config = dict(
    crop_scale_min=0.8,
    encoder_arch='convnext',
    encoder_isotropic=False,
    loss='l1',
    decoder_blocks_per_level=1,
    residual_init='scaled_by_depth',
    nesterov=True,
    adamw_weight_decay_other_params=0.05,
)
Rows from block 0 of the decoder of a small image denoising autoencoder, named by matrix and row number. Rows with one number belong to one channel. Each number is 128 + 24 x the weight over its row's rms, rounded and kept within 0 to 255. All counts start at 0. Numbers have three digits each.
After each channel's rows are labels from the 100 images, of 14848, where the channel reaches its highest value: "strongest on" is what is common among them; "peak on" is the class under the peak. Only what is clearly more common there than usual is listed. The data: rendered dice on a table.
# convs0: first 3x3 conv (decoder.mid.0.convs.0.weight, 128x128x3x3, each kernel summed), inputs 0-127
# convs1: second 3x3 conv (decoder.mid.0.convs.1.weight, 128x128x3x3, transposed, each kernel summed), outputs 0-127

convs0.21:095140140132112094129119104108123065102104086111140120148149059135110142114102125124109097143116114175114136139128123114125127148088118114135155124187129143110185130114150161099128106148132090068112155145125115163132133138173066109099106121151094132101110136103168116133099112098129178139133159093137122104108133154111164126126135155135135142096148124145159142139129111099122113125133
convs1.21:143127143120115136135122127159143105099140121200125141139156136122097150147137133130103165143130095154080097127118160135131096140177104173137120129099121142179122118185125124153130128110095117182128079138140146135128104133128160138086121167164158163150155137126117145106103140086130151161123109106117139119145143138146134123180137147123110140212150151113161119118125095132147124129108
strongest on: yellow die
peak on: die with five on top

convs0.89:151130122170130086147114140120123144112068104137120083146148136147128104140159092108099120117102119167107129114127093135112139098092150115129132138149095115101123081120134101091132138067100145132143124187109089120110147132078134151089115141091124105127151111101101133133108101121129157147118118142143136150056105120133173104105148170110160087111133106111114139117115091142113142145133
convs1.89:167127156162122132159092100166140153113167153095110168102104124135144108137110129180144104114126106160115097121094150161145131100098145141109141113111125121144133186123124132140114152101098166169162173109126172128104118120119114099153116094173082149159082127117138160156141082161157163141086158131092115118130104133133139133127143140137123149122089127150134143134137145123101122162135
strongest on: white die
peak on: die with six on top

convs0.14:142152109098122182124125129109112119126101154126118120092129136095117105076104122134103119152135110139130103115119116133122123104113101112119102110097145134117091117132131090128139103158094170121146076125067126098151122142117136097111090182148113148104177158147144079110118101133116149090122138192165111122135187097117140101111111107151128118112151100099137123102114125085162113123130
convs1.14:098138087094122107133130100135115177141118183112083098144132112121112100158126133123108093135133088082150092141111121136150079072113117126123132131138080155139150138126126134129144086126114131139120099102152113136167145135135162137108185151085099123186153116162112109127141145148145135138126128075126142153145119121137146129157104098099089118176127141159126137113135150118137112077145
strongest on: black die
peak on: die with six on top; die with five on top

convs0.65:116131113130099156112178085118088145132095104106110087121134137116109109114106130149125101103111115128136118092087121118132118131137136092122086122117113109097134117100129141122109152148126156092077099106126107116112089103150141106077144093110082113111173092161172109122069092119121112114133102149157118136112123122123140125074107115118113111087099093112191130128100117129121112154127
convs1.65:146147125161087136159143128096112112107194108132126105090133186156113127144110149120126129093139103121134139152130145117136124099099115146086133074148179122100126131102138109128113121085100086142151179114131135141134121144153123081132151131148116181121113123124088166111202103142181128120101125133115125114084108108108124147151121136153135116132123147154149125143135098102090108133117
strongest on: white die
peak on: die with six on top; die with five on top

convs0.88:127110101092151159120130134148115145105127169131151132135122116151178147151114120151148151160132166156135122113110115116198128128111122126092118153104150108124117134119130113167137141140155039128146108141094110073125104126108113132136176093121120113154159104114128119124140157173105153163168106089134116160160113153115128130103113138115093129163130128144140156145091167133097167109145
convs1.88:156142110106109121125134125123129129180115150118137123160126102127107088149161141104085138088159119138102094144154111173105144152143155129142144119124130091107160066123094067116146121131145109084082131125169122167123164148154163138088076107141148103094089151114125158154117121117097156132130139130110125116150170125133167133119123137169159119136152138164130138143123134120145088121100
strongest on: dice: three; white die; teal die
peak on: die with six on top

convs0.91:088152109139143117126118101098109125101151114125111087136099116084064132089108122132083093112126108148084109126132087134100129130101120071118157117130125101113133140114125130093092097144101095119121087115104103107124155119133128097104115126124116118111114173104115138117098104132105124125121121146126096081141163113132193146110101097159079138101166118135138111095105113093155096130115
convs1.91:113088152138126101100115138098122111103100091114104130177112098142123146129115082086145133111138165122146135099162148106132178152166137088136082141102117109153144117122139108142074114115129104142133090115146136119125159121079177148120109121119124155097098124115105070124107120078135102116159158133116158134166102114159124154147143135171129120106109151115162127149127172146136157116104
strongest on: teal die
peak on: die with six on top; die with five on top